Rows from block 7 of the text encoder, named by matrix and row number. Each number is 50 + 15 x the weight over the matrix's rms, rounded and kept within 0 to 99. All counts start at 0.
# v: attention value (text_encoder.blocks.7.attn.v.weight, 192x384), inputs 0-191
v.138:69 40 68 56 38 47 71 66 44 47 67 40 52 53 57 69 43 40 49 44 46 60 68 36 60 68 63 68 56 40 64 51 54 45 21 32 39 73 69 43 23 63 45 52 63 57 45 68 32 58 50 73 29 31 40 54 60 68 43 56 41 48 37 36 54 59 37 75 45 41 53 60 49 31 44 46 58 38 57 76 51 59 42 53 12 48 33 46 41 53 29 66 51 63 64 71 41 60 34 64 67 27 48 45 61 31 67 35 61 44 86 47 27 45 67 65 58 63 48 51 28 30 57 48 45 51 44 26 58 43 63 64 51 56 57 27 51 36 38 54 35 80 68 70 50 66 53 75 58 49 55 33 32 63 55 71 58 33 44 39 43 51 54 32 62 34 72 33 50 35 63 44 41 48 66 43 56 19 32 29 32 64 45 46 56 36 60 82 63 51 43 41
v.139:45 56 68 58 20 37 62 64 26 56 72 12 34 78 48 30 99 68 47 32 76 69 45 35 59 62 40 74 42 55 53 24 67 69 47 42 38 96 76 48 40 43 02 23 59 77 51 34 75 30 49 67 00 28 55 27 18 44 74 63 72 40 49 73 77 39 15 50 71 51 36 62 32 64 76 46 39 20 00 68 68 79 44 27 34 68 35 31 56 56 31 24 40 24 59 85 68 54 64 22 43 14 21 74 32 46 47 51 46 41 70 46 50 30 33 53 34 66 50 22 48 26 62 35 57 52 25 63 51 37 54 76 67 43 31 40 69 22 62 72 57 47 02 99 45 65 69 70 36 49 68 28 44 43 12 44 55 26 30 26 59 51 27 41 15 32 28 79 28 26 47 45 42 27 46 54 48 77 21 51 27 79 21 70 57 56 91 37 70 63 66 32
v.140:42 37 43 35 53 53 55 31 65 39 24 44 51 21 57 77 25 20 34 63 38 55 43 39 62 26 59 45 54 26 36 67 60 46 35 33 49 42 33 63 46 64 59 48 48 49 30 46 51 79 50 57 59 40 39 67 49 27 57 60 50 33 37 47 52 48 38 60 51 34 66 35 69 49 24 40 46 41 67 42 49 50 65 50 57 52 69 50 43 43 39 78 60 51 35 56 53 62 33 52 56 57 66 46 61 49 55 70 79 49 49 46 56 71 60 64 61 51 59 39 48 58 58 34 65 37 33 41 64 41 32 25 38 67 51 32 38 58 82 46 61 81 53 59 42 60 42 55 59 41 44 71 66 40 44 58 25 74 49 39 58 25 53 48 74 67 54 27 63 40 40 60 44 83 50 29 46 61 76 47 46 53 43 45 63 29 39 77 65 64 67 47
v.141:34 63 55 44 21 55 33 40 41 64 37 40 36 56 25 48 78 57 40 23 56 55 41 57 66 41 59 43 43 66 36 43 58 52 48 40 52 58 40 55 62 64 44 56 44 49 60 57 42 37 59 47 50 53 63 38 69 42 71 50 51 56 49 54 57 48 53 47 47 43 65 36 57 53 62 63 52 44 48 25 51 50 46 38 41 48 58 60 59 38 61 54 51 42 24 51 50 52 49 37 30 68 55 37 41 61 49 73 45 60 31 44 54 52 39 41 73 41 61 44 62 39 67 62 70 50 67 59 37 59 28 40 36 58 17 36 53 62 70 65 93 30 24 53 57 44 62 39 45 45 62 40 43 52 31 60 40 65 62 57 55 59 23 60 70 53 34 43 34 50 70 56 62 42 35 58 48 50 54 57 43 63 42 36 36 40 55 53 60 55 73 65
v.142:42 47 51 64 28 40 52 39 32 44 28 34 45 51 71 71 54 47 27 72 38 55 35 70 29 39 77 55 55 29 31 75 56 55 68 45 39 51 32 60 58 49 26 42 30 52 53 57 32 48 61 58 66 44 45 60 64 17 72 61 78 77 56 58 23 52 57 63 58 54 67 23 04 74 36 20 56 48 64 62 82 63 52 32 47 62 55 37 41 37 60 76 50 56 42 34 39 42 32 63 46 62 55 39 52 51 43 90 64 34 28 27 54 58 51 30 67 25 40 36 51 56 36 82 57 28 59 79 48 35 27 64 37 55 45 12 40 61 80 23 55 26 35 41 16 63 50 16 23 40 75 81 70 48 39 47 38 58 55 44 35 34 40 67 69 55 43 27 67 43 68 83 10 70 51 73 11 75 61 45 66 55 48 48 49 54 45 63 64 35 60 48
v.143:56 52 36 39 51 36 55 73 41 58 53 59 60 53 57 47 53 31 49 60 54 56 72 63 28 74 57 50 42 66 57 46 28 50 56 65 55 29 61 55 51 34 47 59 43 45 54 48 43 54 50 40 44 56 62 58 52 41 48 42 46 60 65 49 56 55 54 46 56 51 59 43 38 47 48 44 58 77 53 54 79 48 42 51 64 52 54 38 49 33 67 50 34 54 53 43 44 52 47 44 53 48 40 56 45 47 51 36 35 35 46 43 46 49 38 53 43 58 50 56 50 64 43 80 41 37 64 58 57 61 71 57 58 32 66 43 47 50 49 49 47 28 42 40 60 59 54 49 49 58 49 65 61 43 65 50 55 50 48 51 53 44 42 42 33 53 36 63 39 53 80 41 50 58 53 49 41 63 51 56 62 41 38 42 25 69 64 28 44 42 61 50
v.144:59 23 21 60 51 48 44 17 89 45 33 44 55 60 34 37 47 48 53 64 51 40 36 40 32 27 42 40 30 61 54 63 69 40 06 33 53 40 45 69 43 32 64 37 21 45 52 51 42 34 38 58 59 40 15 33 20 60 45 70 43 38 54 60 41 52 53 46 39 55 63 48 51 64 30 44 45 13 16 75 49 52 87 29 52 63 82 48 42 30 16 34 20 59 57 39 64 54 40 56 66 56 55 46 48 42 49 72 64 51 18 46 71 55 75 48 50 41 60 19 38 40 73 59 36 47 67 84 68 26 32 29 15 41 46 38 40 46 36 50 75 45 36 62 53 50 63 62 66 45 32 58 25 95 61 52 46 90 31 32 47 08 73 92 16 66 47 49 61 15 42 45 63 61 19 42 47 40 41 40 81 52 47 36 66 48 45 59 57 56 75 59
v.145:60 22 47 38 30 55 75 53 62 29 69 52 50 25 64 68 77 19 63 59 50 21 28 46 55 88 37 41 75 25 84 20 24 47 00 72 48 44 70 84 99 26 43 61 82 75 56 09 32 96 23 32 50 53 16 64 44 53 18 52 45 45 55 37 19 41 46 55 67 69 20 50 56 54 40 63 79 40 66 48 57 69 34 88 59 64 24 49 34 45 65 76 33 64 45 63 86 47 64 67 78 29 36 89 44 43 68 00 22 18 83 49 64 71 09 54 24 55 67 84 43 68 50 31 28 58 23 26 49 30 99 99 39 64 57 75 45 12 20 49 07 26 53 66 45 43 38 37 49 78 55 95 73 73 67 51 25 29 18 54 77 64 70 09 66 28 76 89 28 80 82 27 67 31 78 68 35 83 61 86 23 46 36 93 28 39 54 24 21 75 44 29
v.146:46 74 40 33 49 76 19 23 76 62 56 69 50 66 48 32 55 59 74 36 27 20 26 54 46 47 52 47 63 75 18 58 54 54 48 45 49 44 50 42 44 55 45 41 34 53 57 40 55 14 64 48 59 67 56 53 55 52 56 50 36 57 49 38 52 63 69 57 67 47 27 26 63 41 40 45 57 49 50 34 34 53 62 19 59 32 57 60 71 23 75 40 46 54 13 35 56 49 69 43 38 50 60 49 49 59 33 47 55 58 39 59 61 49 65 50 67 29 39 29 57 52 71 57 52 50 67 71 38 43 59 53 43 44 35 37 41 63 37 40 51 55 41 55 58 58 65 45 50 55 49 35 46 62 32 60 47 66 44 56 62 47 48 43 55 84 67 72 49 46 50 53 57 76 43 56 38 49 42 48 79 38 37 36 29 63 42 47 31 46 58 40
v.147:40 80 30 37 50 53 28 39 75 54 60 62 50 48 82 58 62 63 54 33 37 53 37 67 50 45 35 38 62 53 24 43 51 67 40 43 55 54 64 58 43 45 21 40 48 57 71 61 63 36 77 65 49 45 56 28 46 49 43 40 41 45 60 36 40 36 42 62 60 43 46 61 46 55 61 55 50 44 09 78 36 64 45 19 73 52 45 42 78 44 61 41 32 40 32 59 43 48 70 39 28 57 63 27 58 67 17 47 50 59 43 66 43 48 49 61 53 34 45 35 49 39 72 62 56 50 53 54 42 43 55 54 68 58 43 43 57 68 38 31 44 45 30 62 50 54 70 36 34 35 46 37 45 54 30 63 43 58 53 52 52 45 49 57 51 74 39 83 58 57 41 38 57 56 37 57 30 50 34 53 76 46 54 39 57 67 49 41 34 52 58 52
v.148:20 70 49 46 88 40 38 52 43 24 26 37 65 57 98 40 52 72 35 63 34 65 45 70 45 27 20 39 63 55 49 41 68 47 49 66 66 74 53 39 57 59 29 27 26 64 66 86 79 48 68 52 30 29 39 60 35 62 49 40 72 47 65 74 27 13 13 45 54 64 32 95 33 81 62 39 52 72 17 62 48 53 40 49 99 73 56 73 93 60 30 33 30 37 65 66 40 68 66 66 28 68 71 54 55 62 24 34 41 45 77 85 49 56 47 61 59 51 38 08 51 76 58 35 86 55 60 28 52 37 69 38 76 46 56 80 55 65 55 55 47 64 24 53 39 38 36 18 18 00 41 45 59 29 39 32 52 39 43 64 66 65 74 36 61 65 41 72 30 49 02 10 50 55 32 56 36 28 45 86 73 72 70 46 63 80 70 23 22 49 52 62
v.149:41 70 99 29 57 25 64 21 20 79 34 32 39 61 20 38 92 30 28 75 55 56 61 52 56 13 23 42 45 74 64 53 39 25 42 70 24 45 28 35 78 64 99 64 39 65 78 22 83 31 39 51 86 38 42 47 06 43 58 52 66 49 36 51 34 09 15 05 70 76 19 38 74 86 44 70 55 64 69 36 60 11 61 40 40 56 47 24 46 65 87 46 41 90 71 55 31 74 19 69 60 00 83 60 23 54 59 58 31 41 43 36 93 50 66 31 25 48 37 61 64 76 30 70 78 34 41 51 72 37 69 43 53 30 52 46 44 31 60 39 71 35 56 35 47 46 18 30 41 26 17 08 28 36 52 54 50 41 50 68 59 73 61 69 82 23 94 66 37 64 58 66 29 08 55 28 58 71 16 74 51 57 63 62 69 71 30 39 21 44 44 20
v.150:24 57 96 59 66 59 15 36 35 75 45 61 75 67 43 50 17 50 37 52 42 33 79 59 48 18 60 46 17 73 08 65 53 66 71 43 53 71 45 51 51 66 42 90 56 31 31 58 42 01 66 52 71 57 66 35 59 46 88 37 10 68 30 65 64 66 76 55 41 39 34 31 61 49 71 48 44 43 39 39 51 30 49 33 30 37 70 36 50 23 68 58 88 86 36 51 28 26 50 37 34 37 84 40 61 63 13 92 49 87 42 37 44 40 49 42 42 54 31 65 72 33 38 40 56 53 65 68 39 68 00 48 56 32 31 63 38 69 54 49 82 24 58 30 52 47 73 62 69 66 65 19 49 44 49 57 69 56 53 42 50 54 37 68 52 27 38 53 56 52 61 47 14 43 54 19 55 48 48 21 48 55 22 37 64 37 43 77 44 44 37 35
v.151:77 35 49 56 45 57 58 63 35 51 57 37 34 55 28 46 52 53 65 62 58 59 74 39 46 54 67 78 68 54 61 67 53 50 85 61 37 23 23 37 23 58 89 30 63 43 56 45 36 55 33 37 58 71 68 71 64 47 54 41 70 56 43 57 66 74 58 39 54 50 75 34 45 35 39 35 39 58 82 27 49 49 45 57 17 44 56 49 30 66 52 47 67 31 50 35 37 65 37 43 62 50 12 71 41 54 86 72 72 49 46 45 43 40 66 43 58 44 40 58 50 32 31 88 56 41 44 63 46 59 49 24 42 55 50 19 60 40 59 42 49 73 82 34 35 68 31 51 55 58 58 49 44 41 52 37 81 30 71 46 43 57 39 46 49 54 51 02 66 47 40 78 46 49 55 67 63 52 54 41 37 26 56 50 47 62 41 71 93 33 42 53
v.152:50 62 43 31 59 79 54 52 42 74 42 56 34 60 32 28 60 60 60 52 21 54 28 29 39 38 33 84 55 84 35 37 74 60 67 67 32 29 46 03 38 50 71 38 34 37 63 26 47 17 62 60 57 48 62 52 45 45 61 53 36 32 36 49 59 55 43 45 69 34 50 44 61 29 60 50 44 53 44 39 43 38 57 46 58 31 44 49 44 57 60 45 42 51 47 34 27 56 32 44 19 59 72 42 47 45 59 64 69 53 45 53 49 48 83 54 46 36 33 47 46 35 48 74 49 29 44 53 50 53 42 39 55 70 57 40 49 78 70 39 53 45 65 41 37 59 49 67 43 31 27 06 25 50 47 52 61 54 64 45 51 60 49 51 45 73 73 08 34 50 43 77 52 42 58 59 37 64 31 27 75 45 62 36 37 46 59 44 37 45 62 53
v.153:53 66 29 17 58 51 59 84 34 34 43 29 26 36 49 64 63 59 49 27 40 56 35 59 70 70 59 42 65 61 66 35 55 47 53 92 42 30 54 29 46 66 50 46 80 63 75 24 61 30 62 57 42 50 62 43 50 33 37 47 72 29 37 49 62 44 46 42 75 40 53 59 72 55 53 65 47 59 60 25 25 50 40 80 73 60 30 62 70 84 57 57 51 35 51 51 45 68 27 53 32 58 47 52 55 54 73 40 58 46 68 52 48 70 60 65 49 70 48 38 52 61 28 60 60 49 36 15 60 65 80 43 69 64 57 41 49 38 71 63 35 61 52 49 47 45 17 35 61 30 32 62 78 23 50 50 43 38 51 68 70 61 47 25 67 53 60 29 24 60 42 56 63 39 85 59 34 56 59 72 53 47 55 40 35 42 52 33 30 36 37 61
v.154:39 38 56 85 45 66 64 70 47 43 75 79 57 36 53 68 26 49 36 76 36 76 58 44 47 62 45 44 43 33 41 42 66 75 59 33 43 47 56 53 49 54 39 52 60 39 13 49 43 89 44 61 39 37 65 58 74 48 58 39 47 51 39 49 46 56 70 71 33 28 51 68 62 17 48 26 42 52 58 41 49 38 42 54 12 38 28 40 41 65 46 64 59 35 37 74 60 30 69 54 50 67 65 44 62 48 53 46 58 44 47 53 22 51 33 66 45 43 52 82 37 43 48 34 35 56 50 21 40 76 51 60 53 53 71 60 60 33 64 60 41 43 69 54 50 53 74 90 48 73 64 54 54 48 62 52 49 26 71 36 34 54 49 31 49 27 53 47 51 43 64 32 31 41 75 59 58 63 63 42 25 67 31 70 31 26 68 48 59 60 63 60
v.155:45 56 69 59 38 35 58 44 44 53 61 53 50 39 65 44 50 56 55 56 67 65 54 49 51 52 36 50 56 28 53 44 22 45 43 22 51 58 47 36 72 31 53 53 47 40 33 70 54 90 50 40 35 39 52 51 42 50 45 43 47 54 66 36 37 33 29 42 38 63 35 56 36 40 48 43 61 67 59 63 75 53 41 44 47 44 41 45 42 40 56 56 44 48 40 67 54 42 60 56 49 60 57 54 51 38 43 25 31 36 52 56 38 45 31 49 51 32 62 63 46 59 71 48 49 52 32 43 64 39 70 67 62 50 70 67 65 46 46 45 28 46 49 53 48 60 50 54 27 50 59 38 50 60 45 41 43 33 66 67 30 67 44 39 52 45 54 69 50 60 57 33 42 53 49 50 53 56 48 60 39 56 67 72 60 41 67 25 64 66 33 47
v.156:78 61 28 38 20 30 33 54 56 65 67 40 67 47 60 32 59 61 79 13 44 23 26 65 77 75 79 54 52 57 38 47 26 62 56 33 47 67 42 41 48 44 43 75 59 67 51 32 50 47 46 61 40 75 56 48 81 50 49 41 73 61 59 21 81 73 72 49 30 63 26 37 32 47 28 59 55 52 69 47 35 54 16 48 59 40 44 77 52 34 87 63 70 29 24 46 69 29 73 43 56 65 16 61 47 34 45 23 34 52 46 61 33 41 35 44 88 43 81 38 53 38 57 44 46 60 46 39 31 61 60 75 51 94 37 44 45 74 28 59 33 71 46 62 75 50 55 38 61 57 68 67 54 52 32 61 30 50 57 65 31 28 29 25 31 68 54 69 31 54 58 56 66 65 51 73 54 40 79 45 44 39 54 41 25 36 54 64 54 46 25 65
v.157:61 25 49 82 39 76 89 62 65 35 66 59 61 49 54 52 31 45 55 91 37 56 66 49 50 43 37 65 62 41 65 53 55 62 36 51 61 35 52 74 36 38 55 36 41 46 39 07 29 93 41 45 61 66 48 64 61 45 55 46 60 49 28 57 43 56 77 56 47 62 81 51 56 32 36 34 60 55 50 34 47 61 41 70 43 37 54 45 24 62 40 58 43 47 43 57 68 56 62 58 72 43 43 63 48 36 72 37 58 37 58 70 22 69 33 71 22 31 58 78 21 43 52 58 27 45 70 41 32 45 39 54 40 30 58 59 44 27 39 57 40 40 69 63 51 46 54 71 50 64 57 50 31 61 68 58 59 37 48 47 68 53 58 35 41 37 53 37 47 49 53 47 30 54 65 72 43 70 56 58 39 46 51 82 21 40 48 55 58 71 79 45
v.158:67 43 38 58 58 30 48 60 55 47 51 47 47 33 57 64 67 35 43 52 38 34 46 49 51 48 58 49 32 44 53 39 67 64 42 63 51 59 37 75 51 60 55 69 72 62 56 33 42 46 26 59 51 34 43 38 65 52 40 45 68 43 59 56 45 51 54 62 40 50 37 62 52 66 53 58 50 25 58 73 32 38 44 62 45 68 38 45 51 84 51 56 52 36 63 57 64 39 49 62 63 43 31 46 52 50 46 61 56 48 45 46 49 49 49 49 52 73 49 51 50 41 18 37 42 66 24 24 34 76 46 54 44 87 43 53 53 33 46 56 55 43 54 51 46 29 59 48 67 59 41 77 62 43 55 60 44 35 36 14 40 35 64 43 45 30 49 63 43 50 57 47 45 20 46 54 60 40 66 51 24 64 35 56 63 41 60 81 36 48 46 61
v.159:33 42 58 43 76 62 66 75 15 37 19 36 56 44 45 63 21 52 25 68 19 64 48 32 66 39 52 44 18 61 61 39 73 66 49 64 29 47 41 33 54 70 43 67 62 38 28 23 51 49 54 53 49 15 28 47 43 51 53 55 45 29 30 70 61 45 60 66 48 20 49 75 79 34 75 54 40 46 47 58 37 29 76 88 42 55 39 56 40 74 18 68 68 46 74 60 45 31 06 62 24 67 80 33 57 34 55 91 61 55 53 36 41 74 51 62 42 82 44 60 53 65 23 34 48 40 38 14 53 74 17 38 44 64 69 74 30 47 99 94 69 41 60 38 48 37 45 99 66 46 29 49 65 49 59 42 42 38 55 28 58 61 65 44 50 06 55 17 15 44 59 36 42 29 64 30 45 29 64 44 37 80 24 56 48 00 87 47 15 52 61 51
v.160:55 81 43 25 64 64 51 67 51 71 41 43 52 48 83 71 69 45 54 67 27 32 63 30 52 41 78 41 63 30 39 38 67 71 57 56 30 37 38 42 70 76 55 50 86 60 77 54 48 65 77 57 45 58 55 70 35 53 65 58 62 73 57 31 55 58 56 49 56 44 29 58 46 61 66 59 67 74 44 47 16 62 36 76 65 72 37 43 63 37 59 56 71 60 43 68 46 44 60 59 59 61 46 71 43 26 41 44 41 30 49 76 66 37 37 59 77 41 48 51 69 34 64 46 59 39 41 35 43 33 70 81 67 50 44 41 69 26 78 32 26 29 56 59 51 28 31 54 26 42 20 70 82 58 33 72 61 15 39 62 49 54 57 40 78 78 55 89 32 77 55 67 68 69 62 54 34 31 56 78 46 51 72 52 77 30 66 75 60 22 32 45
v.161:40 70 24 45 35 64 36 38 30 77 48 42 39 52 71 25 82 69 45 45 49 42 64 56 45 39 46 56 43 50 46 14 71 34 47 49 49 56 55 50 81 53 54 56 42 63 60 30 68 39 79 66 79 58 78 80 58 39 43 46 42 76 35 62 25 43 69 52 37 44 35 67 66 56 60 61 63 42 45 38 59 60 36 56 51 73 63 71 72 61 76 33 43 32 10 50 50 28 66 54 37 68 52 32 45 55 27 58 63 62 64 52 64 73 46 70 40 30 65 44 41 46 75 52 51 65 65 42 51 14 23 62 51 46 40 39 47 41 64 61 73 21 05 59 77 50 55 43 40 50 35 57 43 19 50 58 25 70 50 62 96 38 47 51 60 66 31 60 45 77 33 62 58 41 57 74 27 73 53 66 47 44 79 40 40 56 25 54 33 68 70 36
v.162:48 37 48 36 45 41 59 72 59 54 39 57 60 54 63 51 46 32 33 47 51 50 49 66 61 58 65 63 59 66 51 56 52 38 40 48 63 38 45 39 30 51 43 54 70 36 58 55 40 63 53 50 46 52 17 31 61 62 41 68 44 15 47 49 62 78 47 46 58 42 37 64 56 39 51 54 23 58 45 50 51 69 52 58 63 54 55 46 28 53 55 49 52 38 69 43 32 58 36 43 43 47 41 49 49 59 65 53 66 37 45 41 58 44 43 61 33 45 52 74 40 38 42 53 58 54 44 41 45 60 54 32 56 55 54 38 36 54 55 50 49 55 62 54 56 47 49 58 67 39 54 50 34 42 70 50 65 57 44 59 67 63 57 49 52 67 62 53 42 50 36 37 51 40 55 24 72 41 53 43 46 35 48 48 49 58 54 26 53 38 58 62
v.163:77 55 49 39 41 42 55 48 56 50 56 59 62 41 57 48 43 63 55 43 30 67 49 49 39 45 53 60 55 24 48 61 50 58 51 40 56 55 49 57 28 29 54 55 34 56 31 54 49 68 31 64 51 35 48 71 51 55 57 58 51 58 38 58 65 42 52 61 36 43 76 58 33 49 46 47 24 45 31 67 49 61 33 46 37 50 38 51 47 50 53 43 44 76 67 47 41 57 43 66 71 43 48 43 33 67 53 72 66 66 54 41 45 54 44 40 46 48 44 55 49 45 40 60 44 39 50 80 50 42 41 70 52 39 53 44 49 44 22 31 46 69 49 34 38 67 45 48 57 64 46 47 38 67 53 40 67 42 65 44 44 48 58 63 55 47 63 42 70 59 64 50 28 73 62 41 48 37 45 28 56 38 52 46 68 51 41 74 70 38 61 70
v.164:46 63 66 36 72 54 64 70 45 75 66 39 35 40 72 62 59 31 61 74 72 63 62 33 44 61 11 18 47 27 55 46 33 75 69 53 49 37 55 75 41 23 46 36 54 65 52 25 62 41 47 48 77 50 58 23 36 20 62 53 49 49 43 59 51 46 40 33 70 67 38 54 56 45 53 46 41 55 51 77 54 49 54 58 63 44 31 61 43 68 43 56 67 58 60 34 59 40 78 63 41 52 54 63 57 40 53 42 62 25 68 68 34 20 66 49 17 60 34 41 60 77 41 66 35 31 42 36 27 35 83 69 72 20 58 94 53 51 24 41 36 46 64 68 65 47 54 75 33 54 34 51 47 49 46 28 50 30 34 61 47 72 45 36 20 37 43 57 26 72 49 39 37 32 62 77 27 72 37 64 67 63 52 70 31 66 68 56 38 56 62 60
v.165:32 33 53 62 51 41 36 58 37 14 36 47 67 67 19 39 38 58 39 64 25 38 43 52 77 45 82 33 34 52 40 72 42 39 51 32 53 51 28 58 58 59 33 52 51 53 47 76 72 70 54 61 46 77 38 58 66 62 67 52 60 59 52 49 60 88 75 68 25 30 69 50 50 51 68 52 31 33 31 12 52 59 53 47 21 47 52 44 56 27 48 59 60 81 42 64 21 53 24 63 73 65 71 57 43 41 58 78 51 71 30 26 43 61 41 47 64 35 90 67 35 05 64 59 49 58 74 30 78 86 16 12 32 53 29 11 51 44 67 56 64 28 58 33 60 59 62 44 32 66 99 78 53 60 66 99 58 64 77 42 46 54 44 55 80 43 40 27 73 50 92 58 47 46 39 25 60 34 60 45 55 26 34 20 50 11 45 51 49 49 37 36
v.166:43 60 27 43 40 59 65 44 34 83 37 48 49 34 39 58 73 44 63 46 61 54 73 69 46 72 39 57 55 56 53 33 31 40 64 44 51 47 51 54 58 37 42 52 65 48 75 31 39 36 44 46 54 34 59 50 62 40 35 46 43 49 46 57 39 35 36 48 67 49 63 22 41 46 56 46 43 56 74 45 63 62 31 38 55 45 35 60 49 71 67 55 40 09 17 27 54 42 64 43 40 47 68 36 38 53 54 60 46 38 41 58 37 28 63 60 49 59 47 48 55 62 50 68 52 51 41 53 38 54 61 63 60 34 47 54 55 67 42 45 43 56 33 62 51 77 60 45 43 65 62 35 53 63 36 43 40 43 61 45 57 63 54 61 30 56 46 69 64 63 57 45 52 47 36 63 40 66 62 54 43 55 36 48 24 65 63 36 49 48 61 56
v.167:61 75 64 42 65 53 67 52 54 40 43 80 45 52 71 62 47 60 30 25 27 46 49 41 48 24 78 58 59 27 53 58 55 51 50 58 33 40 35 31 39 43 61 65 56 58 36 57 36 60 36 55 42 33 55 64 51 53 51 47 51 55 55 57 69 42 49 58 37 47 65 56 48 54 40 63 33 68 47 60 37 50 31 79 50 63 33 49 40 27 48 57 61 62 64 54 19 54 32 59 52 59 55 54 52 55 50 76 69 49 53 56 44 50 46 42 56 47 37 73 50 42 59 46 58 38 52 49 47 52 53 79 39 54 61 36 65 38 52 33 50 47 48 20 39 33 27 73 49 64 22 60 45 49 32 37 69 25 64 48 45 44 47 56 78 62 60 47 58 65 56 54 43 85 61 47 40 30 64 44 43 53 77 60 71 47 39 55 51 46 66 57
v.168:37 26 62 48 66 70 48 63 59 14 39 31 64 56 30 43 53 29 53 39 44 14 51 50 62 49 40 27 31 68 25 71 55 58 57 78 13 40 47 58 51 80 51 43 41 51 57 78 61 49 55 35 39 51 30 18 32 42 76 59 55 46 60 20 64 61 45 25 70 47 13 17 66 70 46 62 64 49 53 33 39 03 82 55 49 43 64 27 44 46 28 59 77 67 72 39 81 48 34 56 35 57 57 72 62 19 40 50 05 52 28 43 60 38 75 22 56 63 49 18 70 47 39 32 61 67 63 46 72 78 57 20 57 56 40 56 50 41 67 75 56 31 77 51 60 36 61 61 59 44 43 57 75 56 48 44 62 44 44 76 28 42 37 49 36 38 62 54 15 44 34 21 66 17 47 43 51 38 31 48 47 60 22 54 55 46 75 48 33 41 24 73
v.169:56 63 35 62 67 24 70 69 50 24 42 91 56 54 39 54 13 72 12 46 26 36 51 50 53 64 72 61 73 45 78 77 24 35 41 70 64 33 69 29 34 40 51 55 52 33 38 56 15 29 34 45 37 42 15 78 50 77 18 35 45 42 58 61 55 38 73 68 27 58 57 78 58 41 30 64 52 47 35 48 33 68 23 70 38 55 48 48 48 30 41 48 41 44 98 57 51 75 35 60 65 30 55 47 49 74 47 61 65 58 50 66 54 68 53 47 51 45 55 89 47 55 25 47 21 43 56 37 42 61 74 72 51 57 58 50 49 45 43 50 30 69 67 23 36 44 15 42 73 63 56 49 37 70 88 50 63 52 43 52 53 73 81 46 85 39 73 61 58 56 82 57 23 85 55 32 67 33 53 53 28 19 58 53 62 58 51 23 64 55 31 49
v.170:45 67 36 56 55 26 57 62 32 67 53 51 43 58 52 67 58 50 53 54 59 67 51 74 42 49 45 63 75 48 62 28 31 41 61 59 65 58 57 51 45 52 33 53 64 45 55 46 28 35 52 58 45 43 59 70 56 59 45 43 55 52 56 75 36 42 57 61 50 47 57 53 58 46 39 49 57 47 61 38 61 72 16 49 41 39 31 47 60 52 74 53 48 36 46 64 65 66 59 41 59 38 36 37 32 64 53 44 54 47 54 74 58 61 27 74 45 62 47 70 42 51 55 43 42 45 45 30 23 49 51 48 68 67 55 49 53 57 47 38 48 62 27 49 39 39 33 38 63 36 58 39 46 33 64 49 45 61 53 42 76 60 70 43 51 59 59 48 52 45 62 54 34 49 50 62 54 65 56 62 42 57 60 57 39 81 35 36 58 60 43 47
v.171:55 70 37 59 44 50 48 41 39 64 58 54 40 53 38 74 56 39 79 67 52 63 40 63 37 62 52 45 62 40 52 33 34 53 69 50 48 56 51 80 63 42 40 31 52 51 48 54 34 48 25 56 49 30 74 75 66 48 58 20 63 72 40 57 52 46 55 61 41 44 99 16 25 44 54 39 54 48 75 31 78 57 28 08 29 34 04 63 63 44 68 63 49 55 22 24 75 54 57 43 69 44 50 31 21 62 58 61 54 55 29 62 51 37 39 44 60 73 47 56 62 37 61 58 45 42 56 38 23 75 60 53 51 32 53 29 53 43 26 17 47 62 37 34 28 70 54 44 40 74 58 52 52 54 40 35 69 45 84 20 46 52 52 57 36 49 52 37 83 40 85 56 49 56 34 63 54 76 59 36 58 57 24 41 38 57 43 65 55 50 38 62
v.172:51 70 82 48 50 52 45 58 48 60 33 41 71 88 41 40 83 56 28 31 73 47 66 76 97 30 73 37 37 70 33 50 32 49 79 61 33 45 33 63 44 27 15 65 64 66 72 84 87 45 50 85 70 36 67 59 43 12 88 80 66 32 34 45 51 72 43 50 52 43 39 40 59 68 44 43 00 58 67 33 51 38 46 44 65 48 38 62 20 61 53 69 64 53 31 38 39 43 25 42 40 57 84 43 53 50 54 84 62 50 38 18 48 49 58 61 47 53 74 59 54 33 44 46 72 43 43 49 54 99 33 06 83 25 47 31 44 44 74 27 93 50 51 39 86 35 64 66 52 61 72 82 59 17 38 53 54 63 85 56 47 74 27 57 54 27 47 40 52 57 61 11 46 47 23 33 50 45 61 35 51 70 26 31 41 66 39 41 34 74 50 47
v.173:59 31 35 33 49 60 56 69 58 63 55 61 37 21 75 57 21 36 66 74 42 48 49 23 41 51 40 49 52 44 50 53 57 73 38 30 66 39 61 58 48 38 63 52 64 46 56 24 57 85 42 31 32 61 30 06 63 56 36 55 32 40 62 51 60 60 38 47 66 45 54 48 29 32 64 54 55 78 41 88 39 60 75 64 54 77 55 66 47 70 37 55 35 46 53 30 35 38 71 60 48 58 39 58 69 52 63 34 52 30 83 48 33 29 57 53 42 53 39 40 54 56 43 81 29 35 47 56 46 33 53 65 29 47 68 50 62 64 35 62 30 38 64 78 50 77 48 60 46 54 58 52 31 73 40 29 44 26 24 64 56 57 54 54 42 57 39 63 45 66 26 52 58 49 60 63 51 46 57 52 66 49 72 71 43 35 81 61 41 22 63 56
v.174:58 42 36 53 62 53 26 65 60 35 59 46 55 61 61 41 50 57 41 51 43 31 43 42 61 44 60 48 39 55 39 56 50 59 27 58 44 35 60 66 58 34 41 52 59 54 59 65 60 78 49 65 43 58 33 58 59 45 53 49 48 54 52 41 48 69 66 54 44 48 42 54 42 52 60 59 47 61 34 49 40 57 68 50 49 74 51 58 54 62 39 31 50 62 46 38 57 41 59 57 52 55 44 56 58 64 48 50 54 69 57 34 60 55 44 54 51 52 62 38 51 32 37 53 18 49 49 46 45 46 50 43 49 51 41 39 46 28 61 61 66 49 60 59 64 39 61 41 51 36 38 69 40 33 71 44 47 63 33 68 74 52 57 43 65 49 47 51 38 55 31 37 67 48 47 43 64 38 39 42 59 34 50 42 64 46 45 73 44 48 37 46